Weights of a small spectrogram enhancement model.
Model: 2.77M parameters, log mel input, norm batchnorm, activation silu, widths [64, 128, 128].
Training: normuon at rate 0.0092, 30800 steps, batches of 64.
Data: trained on simulated sounds of rotating machines with and without faults, 39062 training examples, 50.5 epochs.
Rows from block 6 of a small spectrogram enhancement model, named by matrix and row number. Each number is 128 + 32 x the weight over its row's rms, rounded and kept within 0 to 255. All counts start at 0. Numbers have three digits each.
After each channel's rows are labels from the 100 clips, of 14976, where the channel reaches its highest value: "strongest on" is what is common among them; "band" is the frequency band that holds the peak. Only what is clearly more common there than usual is listed. The data: simulated sounds of rotating machines with and without faults.
# convs0: first 3x3 conv (model.decb.0.0.convs.0.weight, 128x256x3x3, each kernel summed), inputs 86-171

convs0.101:124179108128099143191097112078119152140116189087125091178137137139191153200130158112159093153119167142136154120113127137120161111103097128112165133141136083191109143126114105137071187084103097099143180139104159119132155145097131163120162151107139156100102121
strongest on: piston engine; clipping; text has "clipped"
band: 0 to 250 Hz

convs0.52:144095102140120168167105058084129127122124113065096132126132131180123122063218138145101105135149155150105109170141092127176160111188169091146133147092092112135141068116114136127100149090115122125113152119120178136209130140131102136174076116175224148176071115
strongest on: reverberation; text has "room"; text has "reverberant"; clipping
band: 250 to 500 Hz

convs0.103:106140163152111109153150171070120138108105157152159134086124191109129140146135195144058166122073135130111155148114161067105163114098150125160163183133149145150140094147067102110180074153123121169098122087147104116119079117127087136088097082131118121109118138
strongest on: turbine; clipping; compressor; text has "clipped"
band: 250 to 500 Hz

convs0.65:095151113163122072121161092092143136111124106088116129123151100129154129186132078145152158088117099164087120090159130114165129135096093151110108125114133108127069108112090129100121117109105120170113119192107106134093150118124128106118132120141127179134106137
strongest on: thin (high-pass); clipping; text has "clipped"; electric motor
band: 1000 to 2000 Hz

convs0.7:115089075164105202084136142089089137155101138111129100125141088108116060103139115159134100107098098135123097126146155126153172119115092105117097119109104137075132134109169147115150158115162127167089144130141116089114122148100116190130135138173085111117101149
strongest on: speed: fast; electric motor
band: 500 to 1000 Hz; 250 to 500 Hz

convs0.120:103113115165119129116150153136172168124161115103181102106162145129156144182113124135139173123179112236144181114155150132127162132114092123075127095104086146133133150142062106121131111141099105139154112119137116112144085087104125122141097154125122113151127089
strongest on: turbine; state: normal; clipping; text has "clipped"
band: 4000 to 8000 Hz

convs0.88:141096060149114171142193092123124190093090141137147070109117096150089127104116096112113156134126176115073111096120167113132100156169122157102133125137152130123182135189177100092142148185150111151133185083108079116106122121089164153107140117145116115156214109
strongest on: clipping; text has "clipped"; turbine
band: 250 to 500 Hz

convs0.85:100145103119143122132130000151149192140111100195073100123084151100090112095115149059119108134110127063143156125122137117167122127130104115097121129120147138165124165158113133120135073088112133148142088128153116129131159145140121107141107148143111149137122138
strongest on: fan; state: normal; clipping; text has "clipped"
band: 2000 to 4000 Hz; 1000 to 2000 Hz

convs0.32:132106121017154115130036132112103112074153108097088093104107106152109100160132131126132079104116129103165107123169120122141091114143107111102122114110128092136144129101147116113107178185098111124131144130116177135142132129133131250179105134102131149130143103
strongest on: reverberation; text has "room"; text has "reverberant"; clipping
band: 1000 to 2000 Hz

convs0.22:095115116093175073159099106121163132159106104155089075161101109165147092118166123118126064142097158119120134161075098149142105164094089073095122174124135138151129109176087097100101102152104131167162125163146081094088088107118145149067139128103191114128039105
strongest on: conveyor; speed: slow; clipping; text has "clipped"
band: 1000 to 2000 Hz

convs0.127:109106127174119145155095107151106109154121105101160103103087125123125127155091114106121083128103118099103103072133218096126132201105189108123141182134136158151108179104194118128174143121114146103126109087105181145098063134134084134099153133137155183131122145
strongest on: electric motor; clipping; text has "clipped"
band: 250 to 500 Hz

convs0.38:129130100094119125209059114131124099125056127159161156144140081138102158081134124092142158108101140128082170135139125114150159157107096126023118120191121119179181107204079183189086084139129096160185174171104152133091093143105157130170144175174141155142106127
strongest on: piston engine; clipping; text has "clipped"
band: 0 to 250 Hz

convs0.73:140133117175117134120132117111122114131137149155115110173182130116145141130130174143147114119172142158136132154157120161157131145124122100079091095134145143115097141102099144181143101062115142072102108060116162110120173132126166118114133129163125104125081150
strongest on: state: normal; turbine; clipping; text has "clipped"
band: 4000 to 8000 Hz

convs0.117:099157085124117142156080115108099183103113196121136152080133111091126119143102094122140138111118137137110118101147112109183121128115122151182135121125100141114152084160092140148109115092131146050072093153147098171135098122145116161116186188102154119139150155
strongest on: compressor; clipping; text has "clipped"
band: 2000 to 4000 Hz

convs0.48:116106122109088146116154124116080154080096174146125143133127133149130123102140110144098109123123163111117126111158081076099102118163089143080103136186096086116176150087061112099165144162165124152251131150085127086141094119131170179120109129112142125122084135
strongest on: gearbox; speed: slow; clipping; text has "clipped"
band: 250 to 500 Hz

convs0.8:111182126146142132145083081117121168082097138113109189195172108118168140194111066094090160142089096091137145111080143147145095169143112230114176086082129129174142142111132129113142127123125144102108138144177108143148136145164097104151147148169108146109157117
strongest on: thin (high-pass); turbine; clipping; text has "clipped"
band: 0 to 250 Hz

convs0.91:099131132059118165091062167120127141135116139159156146083101149132109143109166156177171176119095138110108098158144077119122147111135110122141114110075149164117098140070159154089130126079097180175124172137146119096137110139153119122159130133127089108109067122
strongest on: clipping; text has "clipped"
band: 0 to 250 Hz

convs0.35:135119157121110082152230136086099139127167078147128107194124119172097093092147139148172136126117156129146121129095133158130146095130124050107140151064139151114109167110176139144085140187119147108066177106138162124134089114123147129185138077114167152140096118
strongest on: pump; clipping; text has "clipped"; fan
band: 500 to 1000 Hz; 250 to 500 Hz

convs0.36:101058082145099113201094094071113105132132129165136097125121117106139118131111123152061139100100160093068102143125129096081136091151158062075112089129104185072099139041163139125102108131120103116133136121123089110211103119158105206116098074090137106123119102
strongest on: reverberation; text has "room"; text has "reverberant"; clipping
band: 250 to 500 Hz

convs0.12:097130169083147104140098072120149115148100093109140077165125153174047116116157082144070152128141127100118160147079086141146130133177108142104096109167112106116137109125128107127131135173124128108188172126156064136098142131118112131120101109132090115108117162
strongest on: gearbox; clipping; text has "clipped"
band: 1000 to 2000 Hz

convs0.76:142131089086115138125108125127169121120146211115068070121121137145134107127108103083124048083137101115116122109094081122136091135203109138110109146115125131124139060111092140067112127068138110110206163209132100137105068121146164026146136132176096124122131129
strongest on: electric motor; clipping; text has "clipped"
band: 250 to 500 Hz

convs0.5:147102121059164127031104123095163126084153120137165169217194145111139123117136107194057143137166123112152144166175119181147165137170084096163111106071136116102106120149096144124111102092100156116157166138114137084117093136106137124090127112203095113087073132
strongest on: compressor; speed: slow
band: 250 to 500 Hz

convs0.75:160139127150126155132096110079109153120134118140080141142146164095125135146104131138134083115146123169128089137125123101125066077128151104129116100164123169111086157083103112079164117100166108135237135171130133073204107120175114112203151124115158156144089122
strongest on: speed: slow; clipping; text has "clipped"; gearbox
band: 0 to 250 Hz

convs0.17:115106139114104123201107153104108146130123105077120107097099057152108142156117136138113094119122232174181120131068154087084101151137105141144119089103114107146161129255075083137125153153097095113144087197130141102139126084129177136074205125123175136216145113
strongest on: conveyor; speed: slow; clipping; text has "clipped"
band: 1000 to 2000 Hz

convs0.96:115092121067170093111125138117147134081134133073154113159205147125118162157092089093127119112109126071139143123174122096104122137141127074106086075147114127154131134123065121131081123123077133122133096157145090108169099096102088196174127124143142095126176122
strongest on: clipping; text has "clipped"; turbine
band: 0 to 250 Hz

convs0.54:124130075104146094133132255045088100130136128116099163129132128080110153127127093158200101131116106100102099127135121115170102129175112119162114143152093097121114118103130127143148129121122108155106091149127116132112095138122112108079151134107126143138090122
strongest on: fan; clipping; text has "clipped"; muffled (low-pass)
band: 1000 to 2000 Hz

convs0.13:146115126106137115129132120110153151125076110125221120141122216088202080136114079182092061116110140121127168116164120156126210093147131125033148103135122096122151132117098119104132110165119154184136124160151146157161092110152137114120148122162127147148120132
strongest on: compressor; speed: slow
band: 500 to 1000 Hz

convs0.110:124118144144172092167138113119144108122143128135171209169097083156127117154128158125088136111161121088154104143127122143115103115071155156153156105156138134118071204094161131084131073142119095129148097200106114167106107179139116112115145116079118123056165128
strongest on: electric motor; clipping; text has "clipped"
band: 0 to 250 Hz

convs0.94:141095089169152094124227151112128120135140163122114128162145118119186116086202141157141094088110127191130069119170091134145100094143139098091100141093105128101088108136122071116104096141082122111078135115113142096163090100111123177038138108112123128117090113
strongest on: speed: fast; clipping; text has "clipped"; compressor
band: 0 to 250 Hz; 250 to 500 Hz

convs0.92:069100120149136136118177098128113148087141108133105142141117146107150145165159077131128108126124134112093125142132114140134078148106105045077058165128105170080109158096143138134072149092089093124126202137113126087226087058126157108153156071090145134220121079
strongest on: conveyor; reverberation; text has "room"; text has "reverberant"
band: 1000 to 2000 Hz

convs0.77:121193139101130093081132143106172193102162106104141112176144094119102116106130169129153032116085127082108156121125143103145079100079107122198130167101139093086109104111121088099099118115130126098117062152146114160108187100126083134072137121122120120119189144
strongest on: thin (high-pass); turbine; compressor
band: 0 to 250 Hz

convs0.41:107162144100148118103080150144150148133147115111158110159131077106109128108112048102123228129128125095149150123064142125146135154123111095255103097134146141116151102115138107140111057129130142114064148128100133092139126120124111111113117113136094128091255131
strongest on: clipping; text has "clipped"; turbine; thin (high-pass)
band: 250 to 500 Hz

convs0.60:188105165208178108149113060102107153024123091081147102137161107110099141116109070205156187104127151140119119097137167117082112147157128140113182134154127174173163124136124142135087137162072130137128124084111098135136146156132170129058194156156101108079128132
strongest on: electric motor; clipping; text has "clipped"
band: 250 to 500 Hz

convs0.15:115127122124113179153162100121099121119135102083090077148100137154137074115118153145130117124118160123131126124163134138208095129197210152132134141093156095143126117111091128101118096143152113096158172177135131115173103111180119155090146108167089162149123118
strongest on: text has "room"; text has "reverberant"; clipping; pump
band: 500 to 1000 Hz

convs0.64:129128167150117165109130135121107145119180139112094139150117117092132108163111161121152162116097139190133255161131159118134131126170107059109108141144141157135158111098176125095104142152196102093180120100135115077173120106106138119102114120028126093148137065
strongest on: piston engine; clipping; text has "clipped"
band: 500 to 1000 Hz; 250 to 500 Hz

convs0.62:104133130152132139124113186136139143122108144087151122135092183181121123078137107140088147161111154114123143102077125091132203124131129133157140069100143194135134161118162108143138110171102161142127060219159156125191119163147121132103146123126126157117107095
strongest on: state: normal; clipping; text has "clipped"; turbine
band: 4000 to 8000 Hz

convs0.27:129110175145174147113124152086143097109128128093092098127119142081147109096105134120150100167145090112118132132143132114136157128140114117150154146157146182155114129130143088150096098171084075107123174155145097123170128153130119189111166076138142109157103145
strongest on: clipping; gearbox; text has "clipped"
band: 1000 to 2000 Hz

convs0.19:170141101128133110125105136145066136118143088157094124069100177107169143109136100145107128118180129127116132086110142150106107186114068144061126121113171161145184143148090157098106120151138146159182133146143122107140149143117106124137126173125202147131157119
strongest on: turbine; speed: slow; clipping; text has "clipped"
band: 250 to 500 Hz

convs0.78:133147084255130116147116177085111140175146106099092128164129128138141136149157130139164095096105136125114075122116216166103136095158184161112148115136132157144223104117091128155110142084169113122214176158161126110057104128192110122156099133123156132132112175
strongest on: piston engine; clipping; text has "clipped"
band: 0 to 250 Hz

convs0.0:093146132142120113158160089157115137140150092145120017106116091121106108142123146159113143150041155157146125131026135079103123120144102098139116064101062148098117133085103115130138139117128121131137120105145105095189112082145100229137142104094133137118091120
strongest on: state: faulty; air leak; clipping; text has "clipped"
band: 4000 to 8000 Hz

convs0.51:147088111099126112101116144136113137133177110072142037095131128152136089121087161148112071126111104204097114075103127095121101126088161106069134110121117186169089159151095139138119102115106133123127094207148082135165158105134102187129169172116081151150132108
strongest on: turbine; state: normal; clipping; text has "clipped"
band: 4000 to 8000 Hz

convs0.82:142158105167120148105135223152164147095120147083144032156097024109118095139128107149119148116167135169132098117131160163135137121160117138131118097144098144139102108108061122136104100083128117109107115152093112145134129097119160160148086150108139092151156166
strongest on: turbine; clipping; text has "clipped"
band: 250 to 500 Hz

convs0.45:101098147235126050119246074164110098093126088178163128125115133173157147095185140138133156107133117130131102121159137172116102154129147230132092079083082138113109116120065130112132100114128135160150144232140065170134155115146104109109122210134134138114084153
strongest on: pump; clipping; text has "clipped"
band: 250 to 500 Hz

convs0.49:108184108120142123121136141095099023157135093144160106099146087120031078200109235098145191130099015109137106149118148083100137155127143168142135124071107121155141078034111162099118120113119130143143163176169104096075123139128130106121142159154149165111067140
strongest on: state: normal; clipping; text has "clipped"; gearbox
band: 0 to 250 Hz; 250 to 500 Hz

convs0.86:104117138070117044137124124106189174110162113116105089126174174140128122136128109182092102082168172117102064196142144070153127105115137132161144111100140119134121107145128137152124126151114126115173141153104181118134189115127108090132128134054162107150198109
strongest on: speed: slow; compressor; clipping; text has "clipped"
band: 250 to 500 Hz; 500 to 1000 Hz

convs0.16:114148107068127111146110094182135133084147154146108145111106139164123108127126160110101119120109128106124139167124075125115115103222108112151160125107107096107083144121255085112109127151090128130093121219116138117123115124136153120176089141112255117178131129
strongest on: electric motor; clipping; text has "clipped"
band: 0 to 250 Hz

convs0.29:155088158088170142159066165134089073143134114099114130169144087119135099173138109086138114142115036104156175134112154128173141104094117104144102144108184091102130144111122104190117099164114136137151225160167125135115164128140127120171075106117089107055149118
strongest on: speed: slow; conveyor; rattle; clipping
band: 1000 to 2000 Hz

convs0.102:122113153104100155154147169100120165109153082128129128137089161151135147094091207165105179133125179169108131149157189072101120138106099117091130164255138145114065128173179122162153090144171120135151223150115120124126111101087179095112126133131168103136148092
strongest on: turbine; clipping; text has "clipped"; gearbox
band: 0 to 250 Hz; 250 to 500 Hz

convs0.67:115136118131126087131162107097126135124147074151117107139087133113094105109129129173096113132111151160123114128090133122152160165112115126125165105105148104134104126123128087102128123201111198111134116255166087155036069108152101152115211168149142124090153182
strongest on: clipping; text has "clipped"; pump; compressor
band: 1000 to 2000 Hz

convs0.2:130102174066115102124125133156148135148124140164085097180183139125076135120131137134118165148150119137155186155197110104168151175095113111103111164131139107083120145125172141170179090124092146147113127129086174120120099126078174009185126131187124110148154137
strongest on: muffled (low-pass); clipping; text has "clipped"
band: 4000 to 8000 Hz

convs0.114:092081126124089115180088137101105147123154149100099095144108221119133132091119094111084136110083136047129163101141147101081135114123099112214105126094149065148046116124114076107111158081130115080166166120106166111086200090134139169180124153102071138120152143
strongest on: bearing knock; clipping; text has "clipped"; machine: turbine
band: 2000 to 4000 Hz

convs0.20:088135180181136096148128147142121120070140111042162123118116131155108109250092195118062145108102122172147119143091175137111073107142103082053100106108137143117086140110122122121105164090167109071130146136123136154148126136151147063137069111131093130195140106
strongest on: text has "room"; text has "reverberant"; clipping; text has "clipped"
band: 0 to 250 Hz

convs0.33:157138091138095208116160143137161130052146055144134079154043096127134153107156140164077172162179108052099139172194099130139147114076127108090112130175140077086100128149147132129152120134096123102131117088137137131133136089076093089106127129133100119089161104
strongest on: piston engine; speed: slow
band: 250 to 500 Hz; 500 to 1000 Hz

convs0.58:153122138089163105152126143165094139141114124095154103171091080150123129134114106147112069121100102101160147154144134123108086131089166151185157187125150070121074111167119129124240111133133126126155185150109128122115130108110130110095133111096198116105109128
strongest on: electric motor; speed: slow; clipping
band: 0 to 250 Hz

convs0.31:132138117130137199156111111129159156138118108081146065166160066153141097105128114133094093151203211121092103132118130099112136110171129149146171105068104139149119088141093137137117082085091115076114164132126139119104215147151096149118125142112080139072077128
strongest on: state: faulty; rattle; grinding; clipping
band: 1000 to 2000 Hz; 500 to 1000 Hz

convs0.80:111121102161145078162134109082094114076100113107113099120138107141090125117115139123084153131130168132167126118164070100199137115116082134173098123094071135150141113166221127119095138158086149133130120184153125125089146120147097112137162085106079148122188116
strongest on: speed: medium; compressor; clipping; text has "clipped"
band: 250 to 500 Hz

convs0.90:145127091087121124145089182123122177183095121046159067164144128136170155147131145170126103118160149161099169159103161090084161107167092124091086126144130130098108065146125109142099095127044134166197114172136163129104171144128094160144094104139068158148146157
strongest on: piston engine; speed: slow
band: 0 to 250 Hz

convs0.100:078123105197132111129170114127122144110148109178128176076057160068146140112133122150118152128161133130085103115125164094095115136096173136112159133072105146160183133200103127141161166060110149109108145133150099136124084098139071151105159127143210146154105164
strongest on: fan; clipping; text has "clipped"
band: 250 to 500 Hz

convs0.59:153100085070129072100099114120134198114134112092098148143113113094130100147107144109178179114098169215152097153193102120133108129120137080110124169209118094132069115115130127126085124134093126139121166113148126127083096140121124232130109113130197111166164131
strongest on: turbine; clipping; text has "clipped"
band: 250 to 500 Hz; 500 to 1000 Hz

convs0.126:163126143145140099161094169111133115135120102125142146115126147102112129141140209170121092107167152115138133168131098091146101098155140120135132115093166096144100134153086124119255128093173128188151090112108108117086108202135133134132149104111181173084095127
strongest on: electric motor; clipping; text has "clipped"
band: 0 to 250 Hz

convs0.113:137172158071125141146029155097115150130149084172210100154128096110072126178152108144157153097146146094144115125167089081096146142150153122105123067134075115117102109102076121127071095075113130088128121181107157086157106134125121180138127145141114125111123131
strongest on: conveyor; clipping; text has "clipped"
band: 250 to 500 Hz; 500 to 1000 Hz